{"encoder_activation": "quick_gelu", "encoder_moe_every": 2, "encoder_conv_stem": true}
Rows from block 0 of the decoder, named by matrix and row number. Rows with one number belong to one channel. Each number is 500 + 25 x the weight over its row's rms, rounded and kept within 0 to 999. All counts start at 0. Numbers have three digits each. After the name is the row's rms in percent of the matrix's.
# convs0: first 3x3 conv (decoder.mid.0.convs.0.weight, 192x192x3x3, standardized in use), inputs 66-87, a 3x3 kernel for each
# convs1: second 3x3 conv (decoder.mid.0.convs.1.weight, 192x192x3x3, standardized in use, transposed), outputs 66-87, a 3x3 kernel for each
convs0.156 096:481498483507510506547553567500527508490501509548527550520511505506514494487522493527522496532517489510514492472511468484512510500505487478498483476504503483517544477497489484507507506514551515500511511502508510500514476532477513519490502529509507503470499509469457537493490481509499483516505510528503468472549537537539536545508489510522516530523501524485507504521514502496492489521539512511551544504489464524513477509526520522542528505527496467488448479538463495464471451484488478473477505497494483510492550517478488479492499478535518513502506497488496488483511516486497502500505507498509516454
convs0.157 104:481518501492526480449485454486487502519528478548502486502501480492553526489506493515503501481486528516535532493498517502504500531532505521484487543503495512546517499502501514553511473477524485534519530491528492486529501513487494527504476485487492510506501540509497499496528494496460515484497552491468514467463518537513539485518507536497446501504488570476475472467519507491502477448481458467557470455511506511506511464541517502532531520525522507533528508522540522494518511501518516540521495471518505528476474485468498472493520520526513503499515457479497559504510521486519508502514504538547517516
convs0.158 098:515506459521487463534530478497507493486476485490472515495541500506510495525585485498486496511521487480510485471526487513551528534514509472506481458523511463553521504515538512506518476459501494496485504518503508516526470487501479478487483502475513480506473490507503486531507512498512524481532557505470493489536519550514478499499538493494481524556526500523531525499505498507505480485517434530487459470488449504492497512507516505542502508516498509563521496546506499532504507528520520497464516534497504534506527475468535502476480480473479517472490461452526494507509519482537496483520489481506504489
convs0.159 100:462500506507461496531524511523503495524484511523481477507497519495490498463466509481508482493510532516502496517499520473505512476513520517510498476521549535508555532545528522477532527489503478518513514511509507482504487504503487473512525502480506477520548533501515472510500477491478496484491507478528515450468442446542523477483485518510486538477463470489458479489474480468485472474435486508472488547502510517510488499496501565529528493478496488497487495521484486487517475505496514485491486517454500522507487526525520504483544477505492516528512504494545500511540556586514481516521489520519519519
convs0.160 099:477505507488475514505496467500506524509499525471487485530523523493512525480484455491526456514505512458463465516492485519515513496494539443485446476493507471504496508515529494495526470468503485513495491514493480484493477483518506495482441434475512505494485511505485523497480513458495491521515472477465424457571469544512503502499491537459489572519539532497500495509493472485504484501518514493517533464508487490455481516514515508495459519507480519503516515511481484498494493483521503476494490507478514467540500490492544484512451448476507509510506497491534506539510518535520515496501526482505497499
convs0.161 111:533512515496521524479483560514492506489467465523527508517505502496529531494494517522511534540499510480508484526503522526489482517451484511487442522526523500474514520473470523506537492489552525525554483520531508506511506510513507534566543520515488468471503496512479467493493507511495477529487480549440463506539500522487492476506506540509472487490459519502522518532510506484499489499509514510546509468460425491461479520516528486494470526505481505488534485460447505496517506523531488489511470506506467506506549494451478441439462475502453478441459487495494511488474480449471464488481481493496477498
convs0.162 092:463493494501496461524508498490484488497492517508492505490479494489513484515544525552483526463508494508563511487509484522537520496499529495508496521457478489506501512488529487532517488526513486501484473488488497502510502554494510493502506506491458490489510539491517536515519522535490493492517502473517512460508489524473532533450483543476455486474470501479487506510512499529500519470475498493525471472514460502496482504531484545578541472476469510509505563560543549530516476479507531534493507512525425489465556486510500494497513503519531439529505493457508508483531538537483491526512499468526495501
convs0.163 109:480509498513503480477454481486476492525511486533508505511512513509505485493437479562582540550515521497486478485505541497493513473483497488547494520561528478536529497509479537522497523487479523507519482492504524539489478476515486481495503511498426437461511562492532531481518508523513524510538558517504471487536527521518510516479522530505474465516513535483486476489506502521527537500474487485515498492461480494474480510525514500476483522537508523545521507517508517542526502509513495530494472488505480520509501518491473494457543545493459489487476479507505535520476469492472472475501465513489477489
convs0.164 092:465496507536514471539551496534530485498504520505496499476479456518516486525568535517531541464475517467480504518522465439502483489506505523513519499488506533491435506491498511524521474489510503469495513516503482488519531511507495517492487529439500493491515499474558545540504514458495529471523515483441544456538508514486516506466521461483417493543518516508520502481502516504504494520469515535515481523506518495457478519516503513545507522487443475518507491526484509504476502522516525496496499509485517499440480536522538511510485500556551539518457480484475511505478515496496508528506512513510535513
convs0.165 108:492513554455446463470504519475489481537491487557508503514505504513513488516495494508516516520520490543536510511510501500501487509492474509547529499516473497527518543544569494509487525529529488485481489508512492511501475505473466537496500538562544562580536521503505529521472498539520508493521521509510516521522504491527486485490491481475487503511494569475491498488500472486475492524551493461479479509490462506494499475497465493492485499515520505484468536544504479497498502475488527515516461495486517520496487545505461484498493513464490541506508513537470526493487473523497460476468489474475482490
convs0.166 096:507495502525518525499506465494492499468539507466512483492487481504507503514513469516530511499461505483500488466500533506533520477503540500476492485508496540544505468508542504545516467524532473495466490496489511515491464480494508529458514502487483536453480470454506490484511512529512502514510525497496490495495504471475530456485489496500528478530560531509493500516496510498499523483493505474467500484503498540548493515523545489527487504510492515511499481479462513533505510518512490534529495562491537473507516510470510506510509566545521518514458519527538523497503476478491522484508502487525512494
convs0.167 098:516476468468531479534556560496512513520500516546519510525494513499509508546513472440458484485475505494501498520487482510529477511503495499499481461468522534494557523497514473515520519509525488501515533513529492483497446454479489523514505520506510461529547497478456478468508531496479533498474556512481505468473509460514463454513524520469530528512459483506533520517499507475500495467536473463529477451500445491516479486475515540513504530524506503501497505520499507509523496483491475505509537528545513517494506514522488514473454493477523506481487493468495481481487535500516511504502501520509490519
convs0.168 117:547553530513519489503492480510495499510523508520550541483518506473490506464519497521519501489532504482543513525533509502497511527518512500490487513502505525512514498511530470454475504523535484490506510505485491479495479454475528535472498509508529578497534593514477472525514499499523487489522486494524549516484525486478500489498531518511528515515517530474463474499500514505515511519563537507496478512532508535549539508518526493514514482503523493477481510515480472468450486502501498509506484458465484457458507494528531466500515469513493488505498545552541541517514514534514521517493492495489514483
convs0.169 094:490500537495484531482458488489522488501516493454504480509514512525500488491486509465451467504510482547493518504516527498536540472489479454481478447498489487538509523524495529504469525495501494518520497528514528486498494511478467504489476482521470461546520515540539459497501501518485483480488452453513517533477483506494490550526467516508524511521527452503512516488507490504507505480483483484460491483438502478449479508490505503469517518531516497474500470484488503530503518511518486481506481453459566479511502476494484469481460564544487525549499489500506538499481488504498490516493506501492499515
convs0.170 102:550496502488513526514482533536546509527538518544573549488496499512492508539472470462563467470534488488496491519489509472479466476502519510544504572536502512470482478485446506509528487486518488493527453491485459485490467499517481500535505512549497495500457454511494503509542507529496498528507543490482497462479460479508472461505459498508488546531542511487497507470476489467447486530511449514447438549499513481504494497479473503468501500499490508495459533474509481504515491509477438473453505495530486537504460483469523499440465510456506494441487489487491526487542504461513505497484479502464507504
convs0.171 099:472535521487477471535536496484459498522485494495469494511520488538491489509536482553563558486478506492530529498533512472454475503506530448533472475505487507517536531480538503522544502477486469465496461514507512509487468495500489470542525512531524496507509520488495518493495501495526518519515551541469542519479447512470505527478522486471434459511479533485490464496522488487496503494506496488514496512527469498473491504526471536515525496469496507517488520543496485502524528506539518502515480469536468494511508527489491521506520469433524488491507501502508499492483509536489461500518477485504504495
convs0.172 093:485498501499500506508476536502515505480507489507505509514486485474468510497481512492548489472501443477515468553509495526527472501542499503537535531484514487456527480476503508541523496536535475495512505514486499523509481543497481503460511464470470450486490450526498512510504467477498509485511489484495520486516482496508496523463531502509516495500538504508510521501506492511490512515523491526517422503548462524488507475489502513509490534479505486531471524519491524535523500511501517512529486502511466531443515528485552500493470476539510537552508488468496517538484518504532528491481474468494532480
convs0.173 112:523553489462497503498514510540551532515524517501510500532505516470506518500520486515557521496468485477511505496487512484509501521526537493516463540557548501505471522512500518494493468457474467483526490467485513510521475496501485483501511539508494518518517549490548519532527530507522505487518496522507492528531506528503510511479457467466472461509510507473507494482501495462483485547528491500494463443490504482497497520526474513510516495531484507544487517503523519507495458454464480480486481533515481476506503485525528495453445481469505477498475462499514506491502543509485495512480487478504498507
convs0.174 096:516513486483527510491518497508486488543499480497503502535488498535526533527548530499457528493457485517501528481513537463538546478519543525493503507453501511481507498537497499536518515527483511500524502495525503472487519512485493509504513464479529450493459506451479486483499507508426533495439510462529482555458468562539519512440522529496493487458518495499533494503533503503504488515532498494484504526458539522500516503499509534530523553479512496492518498515500516496486482499493501487501469453464513478470535495515514492520477526542501524557488503501497512519495453504521511522526498509525488512
convs0.175 103:468492506503508464493466510493486503483495515494516499483513489488571482472545473495482510476507488509507460471479497512492453506495496501505499509512473520505483523531506547542519535529528530529494520518514503511509524511474531532510523532504513513494509530456533595457496497553486478489504461539440493491439496494463519464522479465521564399493527488502481531518503518514501513509507478529514442468461407520538509484534540485527542461502514502492492492524514487508502508526518486511504480465534497502518486459494443466482508525448494438504497477494471497454520467473478496473488498523509522504
convs0.176 093:483470488506480476535525530480515529506513516507530495507500514479507496473517530525533535519496512481484506472467492506526499508490494506488522531513529496512556494502536504512525474458462482485485492504525478470492474501489489509500528535497522554556477434407498498474466476502490505483540521485511510530503471488539462508515525514493467475490519469515496526490485490476470451472473494496496477516439512506505515520544514534524520469480487500467493511536503509479513489491515518488483477511466511526513536566510497493508463459523493521526526529526471493518483502552518489507481486482461484470
convs0.177 101:469461484483521502544545539536509518508490475520483505499509491501522515515513519497484483489491495531515499533567531515546504478472469500531536536539541496520466529499504521525511493485475515515486522517506479474488489513540510537529474453475517504517507505496502507478494524477516503468478510469524526504498471470519497530506483472505471509536505499511496529496495486472467473477525511513505518513493482493499501511495497535535525489504500486492469528532505516524530515487510445454427548511507517493492485482476494505490485509496531536521529497507504535488472487533525511496528497495491478502
convs0.178 106:483513563470505541514503563492480506491493500501549516508506475482486512518516493546516479500517467475529481519526509495478488514526499548564540523510515483490473504512468457481480468568491504492481523524478514503485517469510513500532531509532533510468533477539484460529460478465540504472495511541504504449502477536473480513487449475505503447520541484520493504503515508508532526519488548444465507491463456520525468497495538487451506512476484509493524516487506482512477498531495502504503508513487490500495504541522494546500524509508489523453467479465549513507507510527499493494491470474504487475
convs0.179 114:500472488475535515451516516515478510518511490539535519458527482466557519487532481491517514507492507499468498505519537512484458497516522514502538538570495532541467534467489505526503493482482473515488501473514493492514506484508509532528464494502478482506475502508529514497521494487477501499513536480475490456494538553507484454493452536524456453518454538517501517492512511498497490456493494449516476431516490480512492506526507484525503477526504481522480493517495517516508504550503500503499522459458451494488523502462454508551500547469509487507467530514492533500521451503490510512518494507500500492
convs0.180 099:500489479486484515501519479448468458502490523487479468510546529500492480492456468459505461484492537449497489509502463528515485507491489530529540521503483453464509528537506488458460483488478469486489506525497488486510465470484506493486520515498473479462476517478508498486491479468507515494528558531517548520525534509475536480507500442474495524489537511514518513495527501510508494464497458521519468475519473490530532494499504452468460494518502499499503494502485510496514496523498513485495498529470519532553526516457525540519508521501481509451506507503515489481434489457483513524497512496478497520
convs0.181 114:510482499489500474521546472528476496512479508521515496510485510491536488495519503489529524512482521512500527509487500506504468465526490492439446497519497486512511477473475526460509511492497473498478488484478494531486510526491456498514488502509468479535510450517504455520495480496484527493499535493529551502482539538516503524485482493504482539493468539494481500504511490495515467497508476488496491497549459523472503502513478485492479516480502482498454479505488524495521480486511477504478508501500501452491487469506511526475487540456500517502524519476515503503518485502498486496534477500505467489
convs0.182 093:532557508479503488507486470498504500487471491521516496528526509485467517510496520528551542515530510539532522501506504522501519494481506488462496472463462488528530481484470479468477497498493483481486497483478509505509514505494496499501489505505493485460491487493529540501520525487480461455485503465502440477505500508489483515478525555496526549497492505510511491517511500485519491443479486473453484518543494531509504464467451503513470491513493521536493546521507571562527494506491515528525505568530482502499519491512468459489495469460522525468436490499500501512495523550481521496494465494496493510
convs0.183 097:528535504520474490483468469486476455499502510488500510523512506506488485538483533515551511436459463493480513543511506498510497487506480514548493509492439479525541531517476500536476473442475494498499497493511499504489454491494493529515476471525489504487477489485536534481515459501529548515505525504441456476502480487488498512506505494519471525476509545517479510489480501479470480524505480507496458520531560496511493482475481541513537510540498487502472508524511491510530474485482490489485526481477487525479476501449489482435446465441519554508471502514454477432522487509455478499491488467506499495
convs0.184 110:508523548492459512464439489527509518504522501526534519471528485494531474496508478497491483499499442505510464540514514529503528501484495536447532542431494545500501491509508484491502481483495475490492494498497505511494472482449466485478513497522499510502499555494511553512492484520505479512502498508522492462513486477505508487501498518494504540492491531495485516510480497514475522493494473470466500473468428512521481502524457491515484507550470494533482521518467495486520512511518494533523494519519509537512495542512526531485489490496531539498508448503512484476511494490476498477494521484507480480
convs0.185 093:466486503494494497484517525526512482515526494554550537529506494483476500445431459536536464543522506506500462437456476503505460510487489459491446496483494449461490451479452498501502485477507494503515511520490503486484484533517504540521503529489478483512502496516476528443501501503483472519475515509463472465466513511469548485493444478485491496492486507523482510497491506494488498481500460504530517514485490492508485481495485518507516514489485494492469479454505483509521514502480493513484500494493512534462504520455481477464505497509460436457492504460503510498446510463485471486489495515523493513
convs0.186 101:503513510483454505532499533522522554517491497519501492505505501498486491502510505452449443492535494503496496477525496486540534508490499475508555450468492511510522506491491492519490566556505517493510483508513472481511456484475480509508519544509510489477511495476535473438498489492517518501516493498490485503542470514484425499508510538509517555516489532533506507506512489502502495520539528524499527499539496504476508494495483526522505477518504509495490496522486496508504518507520475465471451505503501535507531485509499456477428451455484483477500483545513463496492464525488484497456490469463460490
convs0.187 095:495523513494467514508513502495496499469488503512517482491510494508503509501507473497493491488521535452505474460465481475495455494482504519517453516496496473522485503536501487519535467494539465488488500508486516516499468463514464475501472479480467499494474478498474466484525522511500506508484517519495489535508523541484490512476485498547560534509564489501479496515522511485502490503482493520501496543521521493486489493498481504502473478501476497496511508493545507526524507506501505481482489503525513463492502425441523499469480489489490500492542471456525503524503508483473479471514520507490480482
convs0.188 099:544511532496508521499480514487482507505492543496498505487529520516529499508470491521497500482490531463495471508480514520505496478445492478520483494496513481490475473482477504472488496500489501508527491508530508521506472491515487522485472460477540515597544520549476497471519486544527499527525446512464441476519518497484457545527518527477482559495506553488506483494479510502464488513531491493524498475518463523498493523485500500506482491527517497490498471501484462453470443491497443443460532510493507534505538481504470489451497494487469488513524535526473523493459497457481478497505490495487509522
convs0.189 108:470465528497489558509498511474466452489503504482524507493507502509495510493486504525507489479542485527507470519516507500519519512523540525466508570517525553488521517499500543522501505528520505510515507500489485489492546474501567499546499471470493467495507531527524491473446466517453473511473478521491507525512559506491504463463539472469554440492561501477518491489495484479497493463496492517507505518463461506518493520514527517489484568481487506525501535503478486461481525500494527497524509513517489503472488531508447486472474497512503513486482517487530550504511518465521516501521501507500495498
convs0.190 101:485500517515504508494497489519477443522529504531539533519532471464469485497470513485536470501517501497477492498487485498511493488507477478520514494451486464470488547550501459513504489457479501527501494496506504504494510519552496510516487498494486575528523527509498502500512471477482471498493519492515490505493478478499513472476474422495491490566546560485461455490505496491493514515486519532518541514500498491516530522482505503484508522475462517499477488480481487500512498500498493490511496493451524500475486538517503580532491501483482486506534497488512502505504513488495505505464473478505521516
convs1.156 092:416431449512527523524516518518521500475483485509498489529501495525535520484487503489494521501538486520571493513509506523524507527527511485532528484524460489489496538553513557559524579606519506491484504500480490483513509534520499531536519535527495487452487511493511543509482477462530493489474499502548508512550541536483499505499484490482483473518493504469462470478496500483466524542487495489494469477447472521471518521524533485517499478479461521503523515472534515473546450503514469511523498495516508511512518522474523516523509528509471503460505519483514498470489517474495452471483495499499461508
convs1.157 100:532524506526524558548536549508498504476504505537517518531489555502527545491480521491464495516509495510537491485481482517491508495515501451482468516521518522504481468470479525481496491549465477465507501493475508487490512490498499525534515499479498508481475495469456512459525512523498477523503491523520469525499483457515519505494522493485492570508462556507463506479536505484506493506495468505521514521533514539492493538525494522506526508465462485527504505494515502532477477560488452517543469500501496510493504502472509491545552528532546516531551500529535512497523505509504499520511529493532459485
convs1.158 093:509471510491484513512509520539529511495533494495504522539518501511482493515486469490511495487565493495566499501503505504482504509512518474505462479510479512477522515488516518495536499468463492493494498518527506489488523515519543496525505496486492484503509499519499481474518488529512512489517499527438521481468545491506533507484496521485530504536541495475523476508478542506515493474472517469479449508546514523482492516513482464498526475484488525478504494489489457530565552506471481506535466487499474563526475499512530485538517503513504431504467488490483467485499509455526489534510528487539482507
convs1.159 089:490492520487487515483475512503515514503488513509471497497490494498515517506519483518527483526538478482478460503492490460466496463455480497512517474490500479491451506510507503475481536515508520512525534534534508534497517563545482507522513520525501516532470452464494512493491485493520517516503476491485484460528546513522509522483470442536502505532515482492536478528465481490461469500470483485537505498507509516518511522535487535503500478511504472514477506525526471538473464493478470501472483483505511513531502512500510445485491451515458450485477510526484465492496481501487446465479501478495524513
convs1.160 099:480516502486497465450508514531500470467520473499514536507498497515505493475506509489448500479514487492510523485494496494498486494522499511486484452463494456513495489522543488501503443505473505472482519515518481496486508510493496480521466480513476472492525527513509497501494491484511503484481505504509506504490490462494485512526508494458501463444479477527505520543499539541515483473437452464508444480541527528504531493518505519497494473489515515522532490522487461534536498507514530483481486443503489496518520493492457491479512524517481503530507474512497466512480485500496497504539514472550548484
convs1.161 090:481489494570536548518485525517518470509481510481519490504490473483495514487494474480516501519493463490496513478501525472467460475474517497507494517511533499503508517518499478482476489507497508502498501523494508502482457465474464544537500501512514488501544528519486482479471499508505480517515496523482502501507541485456533530497501479516502498492510493541493523513524483548522472483542500499471507456474449491539484493548542470501504494502510509476488525478520516486513533540460565539453487479518510468473515492498544510532463558551496456476493496480515483478480511500503526496515505485541515551
convs1.162 096:507488508494512495526530526472492528502481498494498507543498496526529510472461478510532522522546490504568511507489501510516488501507510513509467464508456492528504525562525532549510458494454520511499516497524471463509515480509496506500483507488495513497495473439511527526491484483502508500488501486517528499543532549495500522473497493527550525538495484509458514468500463500530514536566534422495453532575556558496542495520536478468504514484505483498514517517489455458435484470463477515535493501495491504482526547527491473507522497495459496467470481530475484520494501508467514469467470490467500463
convs1.163 112:509506535527496485507491517492485484492477497501516498519510489523500489512480484463431501527526475541526527495494518490489477497496518479479508487511536509502489497479488522464510501460472497494508507484489524505526475490472508458495506467481501494479498506441472454485489463461492497500521502500475381439523536496481493493536506504498504520490516474484459489487478488484483511549534542478467478513528505519507475517481484520467509510509473516512477498500507482476465465498487495510482494510496498520506484519502514490487488485523494469493540518495480501481520498485466518503467476490484500526
convs1.164 103:514460518529516538555544584499477513486474458518517509513517523536507502490474499492486505481527522504541502510480492509524507485536514510504504501516488514501525514584530499551527473579483505484492507475487491469520529500516506517502496522503451466460499449479530538474489506498480506506489487500498535486444534542507508493505497521505460507489448464465517448527460456497515526483418463490517486480459538504536558530489500491488511474479522491518507476470531489464446442475437485464479482508488501539513486517475504531494521508512476508467480516523519520480522531485461497516483475488506508498
convs1.165 104:484473462484492527487506492509514519491490506509507521470472497490503484489483464494487497465491491504495499502530502494493495493478507485499461505506498425451443501518507492491513504491511496523517515484496497522505493498489500517496509525514533560504519498494450380418493495498491499492507513506508510484504504489530550501464424451499473490527501491491538495491536501475529540474488498505503517480461469473482499505511509474504508521489522505508502478491524538492538527485519503476488511513502519480491471457475507472481490504533488484521501495496491494531501480494522533510491514527505496540
convs1.166 087:450495499511510568502530516520502474517492464505521525524483496518506524506470511522483531496501506491500484504462486462460491502501533543539511512506485531544501439443504471463476484495499519483481522499495528513519541497482513504466555532496532534502490532470474516472504475472506497499521528528498484508509500477554530519486501505494473495480488507520473445481496483456445518542502544513424479503497465506463484488484474518496473505529502510488503483524509475529450534531489498511456477481479484501461489464456484494456511473493511540509530508510489471516461507518516520485504525500473494507
convs1.167 087:462486489537481521543528525491479524468483504509508476515501552462463488478513524514501489530536506517488484505546508501487478499488509486544508506527504557511543521514513496513432515452442500490510510479490512505495477515511504515522495530487483458496512518498440456491452490527489496525498482502495498520531548468464488473520519502512506517474441499486507503512548511473472515508500462585578553490460476503501537531477541477472475505476458508499519477482525499539469487523514471541539537527495516553487488482480501499542514543571474488491494524500518506512533478513519475476518494484506499525
convs1.168 142:468473479487489493480469497533500530517521522520486501492493474506507487515502493544551539496476464494514481494489470499543522498515511517508528505523522502523520496512484497512487508526495512495520505527527511478509499499504495478500511528522525525536490504477490518477497474493490485490517502514491398421508503502510499502492512485450410414509498492477505466458488507455478500554540570508512483504509463495509502527513501499527524511496492476505475505488494507524517492472495482483476546567545525499502490493485483499477497500531492481498502508469487484507492495495494470477511503496523479511
convs1.169 086:521525506560504536525503503479503458520516507475509490488528508493488476475491502527477495541511553500481524518496493495472517490481481501524501522488507520521548495483504498537520510481471479518492500476470525500525536510534536518462525490503513520517475487513523497499518487489504505513486502512478463479484483550452504500533545505504515503486506501487500503482492507543555468523534505465487497500482548526519503462496492488525501528516514486511527485494482529485525543528528541540528489472487503517449467466503502464474465471470509511541493548514461488493498527525521517490524524503464475510
convs1.170 097:504455484459485513491480487538502505510524469540531466474512503497488499493505479471516471495474473506480465509536532513503526503480520480510482530496517488517547543545514530496534528446540494523502483474496487503503458506489471482504496531486524467514543468522499459521494501505474483535480502471523557554496456509524538549504462450505502450482417455512468480510491515555473456444438449522503506471492472481473486468501540480514501466509519490473516517498469510509489475523460482513476530486483538510487457439471530540540515529567542512529518521525532505511470505482505513536465530545457481521
convs1.171 089:492470507502486491481509510513501490514470516503466493529491497525516499517501503492503465499535490524507527509513496498514519491490487502427427487473483453485485507513518493496500496453499501480502463516515505517528517483509478503522444504489520496530525531488487478490495494459534524519517512513502515504527559542523528563468447442519512484530548513472516546482503557467564551487480446487487525517568518512560538498472520513482457494502473523530501514457466470520509497467473485489588481501496506517477519490504512555527495495501474486500488510508507512476512523464502470494481515491510536515
convs1.172 101:475419468482462534475478525500498499490503512514513501503517495508510498499525477527493523497470473485496504474505496463498504457484519477517537482508532524497551490504514516499486494500488511492494542485512529485484506502478494516521486523525474465487548506523506539499514511506482525472467500485514515521455507518485524509520491552548493515481503467500467461513464507483507471510416519520515533468481488484499513462481506477531509517520487477490493498485496518488447495498479525496468474474467518474481497485516468551505474510515469492522527520535491491520520500509460501518481507495470507484
convs1.173 119:532526521504481475510495487529498504492494530515512490479504502499511522479504510512431502470456504514499506514486517506496502492523498527513529512495540498542527510521526501485493469482508511480490481480483498491519510495498486472538511488494502560482459485444494468511511498511502490495497495480564499552506404487484462494489513483490507500495475515468499445494499451513498513532431514506476521491479485506530548540514504491499507498502464489485472504499513497447485488457490502485504553547522509502485512512469513526545532473513508483513521524494487529493512511510488501517493456501479511504
convs1.174 096:480465497518522537520529503504525453508511477491512518496488544509482492489503519482593456503532470504537453504499493455492480470505490516517536484533504488532523458484463491502499490467503490478475482487497517509492490498504466500539500475531513558569525481523519476535482543517508512492517506505507575493522557485522556490518481497531501496465472519493516484485477519537514486483478478481497469473527470539533485505526511534489510519506498486518494481501518517500459517476477480526469473504487480526474475500468512526523504526538515495529499483533493519499481492508535485546462484510515497488
convs1.175 109:461472477526514504488501484516480520471498510512489523463469512479485517471486497516534497482526523501555486498499495505513506490481515481498501531543469474521491515543503476521473492539514510484504478480508501480527510491519521511512494497509498538505491502495464526486487494495516491502493495509516534559521485502511468480502442494536547470526527505505539531533538503544545501516537498495562499482534494497482505540469533512472503521496501505520525499513504495482471462530475558494489511526504472471480490520495548491514514505543523522499522517484512515500541529481517508494540474482497514529
convs1.176 095:483477491516520506525563526506503515467477529523529481553501514512518501508502485498464501506514492520527514520509511494479491514507517432458465496476499464454467533515497506514540510519493474510482478495474492483477531505488499487490514510531546557512510469503483471471504500519522496482511523508551522518500507491489505496468492459430451474473463492483465498525496466522511459501525523451501469434484513533550501526491518470507510546525498481504518500511520487456536458445474524523481514507517490504529461463466497521469497483466465504502467497495469465483495468475473490476521472510528523541
convs1.177 101:505501505489428483517503470457488486488482466504478477540521529499499491496506480496470501509519482510540512515522544489484490501478493482489478481508493493466508541511558495481509481485473486478492502479485507495510537542516503470479453492476520484491517498481499503483508505535482482505509504520510514537493538487481536489514512505509533484494504503486514532489482500534479564496464474470433467501490484530506535495480495522481486524511523512512481535533509460514486526481522502507507499523494510529519474482474493533511451454462491510480505501490506482477482504476527481529503524483494517495
convs1.178 104:485484516518518493491489497522512486509494540510536475488481489476486484483497476553467500483476455507499497515491495486461487492525514532556530522534550547520579506522501434431484474458506513493488522509479499493494499493499483513482498497468471540462552575528504514466488462476509471491525489526503449418493524503478559525499548540530517500484487474503467512474454474510484434548522537504531507514496453474466505484489496507521503494481499483491490505496483455518523535481466455473457478475448496514498493534519522535489445497467524498496508500490504545482523523513512487531471530528491477533
convs1.179 112:525510523504513522525526500509491516487497476529530491491509530491492496496479510501472519479524479499551458518529508486511486516514508469528530552540548493540551489526526475446512459520523492474508501483501485475508493487511499488523521530484475512504533495488527464527509497519480513518519499509494486568495524505503546516497513514478490506507454534540473490484511487499488476506546534504515504504549494526511543522497506513498493531476477523496502490522510478499506483497527523490469517492486493532503506515486502475517534501507532543497528519517527514508489494529483480507535501501484492492
convs1.180 102:516495526516460478477481500461476460484482531486514498473482473466491463514516511484483512482476478496451491530528503464450469488481486509560538542543509515523578514507507455454460431463484501504499464491499512484525524519528488446467529501528498487492529535537517511524473480474516475488526529522456459481469508506504483497505514504509495541476514460521457455490538468482480528463503508532522510546492534505508500494462503547514536464488487509512473488476511501466488447470469511478519511477458504520511454501515477538492491480489526525540508494488524500500495498522501489438506439455497494460
convs1.181 108:467469455477513541535507530523482483513515488502528499522493505520482520516519518481527478473519487502566498503504529458503497496505513489488464440497462464518484492470522473477486514505489497483502469489519486513519502486501474506491496485514494482516546442519526483524501495538505518517518545486494497495505491524456563561440515481508498485511447516537504488539521544501518488456509487446504523480538512518517524527484489491508528527485501504488496513510496498511458504505519517504489472498455495476464496523464530492519458523491517496530510517484462497451499490488526517540486521537519474472
convs1.182 091:468501509537542533517520501468506494509510503480524538496540518519500532501528489490511496560503495540546521506542528503497505487502489465498476504490506513535511517493532500501507494479486477494497503499497481492483508534501506479495504494516495491457478473477486494504510498510514480510507479469526552524497498482500524455516479482519513516494493475456445466518497522500507514440433476502503488516612498529496503484538527486519519530521483506522501489534517423492471472478522480492528500471458511485464514467500515520500526514536498504465476478521471476504501518527523486529472501512483445481
convs1.183 104:513494490500479508473481491475506460506501478483537512506546526505495500498486501516512517478489478498499477531533493504501482504506489488521504502496503562548551489498456524485506460433493503494500504500523498502489519539516503479517506525498452488466497502502494458517497517526503499484514504495507510509515540539483546500502514549497464508501504477475452466542522472457523489466470467508547524518532513496498548474515501508487523536491509493485513534492523457478413514476451455513511475425434524505478533489527519546552506525518483460520510518513491480490497498475507534521520467481499505543
convs1.184 133:467501453457456469496487478507480486517525520475466531512497488496486514489474507476513499491571482479567485499532523491522514462508471503550523537549518549558506508494515481519523463527516532518499510518500532510528503516496489489516497513490503442515509444488507496503525508511518516505530495498460544521452602533433571510516459503511478541508482509469504466512527475525558551499536495466519473520543473542504519530482496511530488511529494494505489500511519482450477486470496463479472490498507490512495492505516506537478497543504446494494466491498492485493492498473481459501505506497475492519
convs1.185 093:473478487544531524538492520490467479516482494473471495511497503508507513487512507491496504516513488518502497481505501493519495504511533517525510519533506526514513501515530454461462505539516513513505501517485481490485501499503500526497521541520535506496513532509484517505494504499522534494545511517537507537452461486478455483533483486517471503515483529482532491536500493541514528540503475510523481477488517484473467516516509508491517502464463526499467477506516530502553505499497490466514548538526515520514493482499462471513487543529525510507514504496491503518523488479494482504535513522501484493
convs1.186 095:487466454495488475484470498539492512511520488508477480494481477489506506487506481488469488520495480490508487529508528500496515487505489481494543484495528483470527515524566476498529479487492529492521503474470483474507521507527504502499519501501502539483514490498508462494505500466513532487503505507502514509487513523497558569450454385462526496509516538532506451491504542511493522473476470477501513492502487517535491504517499513502523482512525528509481493522518483491472472511518457466503483485487490498533469501505519495529523490522507474547497491487516524521526514522490520525509514495543544490
convs1.187 095:511495540524500501492468496485509496505515504483476490473491475482463469507493488489470483483464497507480506485488504497513518498515496497526509479502503475493518513524498500482498498486505503501531546534548507492504508493485491495482467485499505453463569554546537517515473494523506491501499488487447425446480465479517509503489469454524508515519531494460507492478476515482520497495483478511489514532483495473513480467515501512537528475495513529519512476500492499500452514517531470484514468454452529506490546552523494524539465496499493491541515469478516487501473503469491481448487501486529485515
convs1.188 094:502511480494486493493439477520486515503501522482514531505490487476480508497472519465532496469505492484488497514482489520516515504484499454505481494498508481527495502516507514501533483498515497510499528502521496525509492471512455477505486482509537516514519515530463473488523521484486541490509534484470477518455469516475500504485516498469484475475480502550474472506518512526564510453542492514495474481476503488537505488515511474465506480524528551500482490484521491555512466535530479532543480482470499471535490494498478491485498501476471529509484494503489491511484532515495481476525495479521485522
convs1.189 096:486494482507463521501517539518465511511482496534467472486464523477490492489471516506472521509468551507457512470505499460517517492505516479522500457520491467484510530557541515585504510544536527489503520513499497526527483486513508481515492496490507529502499545505516546499500496474467494509473512540501464492496495507531500530524548502551531518520509488492478508488486489510500442515469530484471514455443533468460479495537512508496515513495524499503503471486514562538496494503491487475516505491497509503467532507516430460489458504525470499460486488496519506486503531505453494523446514519493464517
convs1.190 104:504523485509472524492518508502512464496526500513497497476482510455482490495495483489479500506419469490449485494505484486476480483485470462495444522511529452479492480478475487502472522530534531509478523502523534490497447456475494485492506510513479499499508527503497515490490499499494516522490482498489417437527497485489456473478491478511487506516502511519467506509479489540509534435415428514518517489454509445459482488486487472481506520518465485514512523528497517551552529496488531509461510481515507522492478451496493480448504485502524534516511507540516521521504500507505503469497483513473488507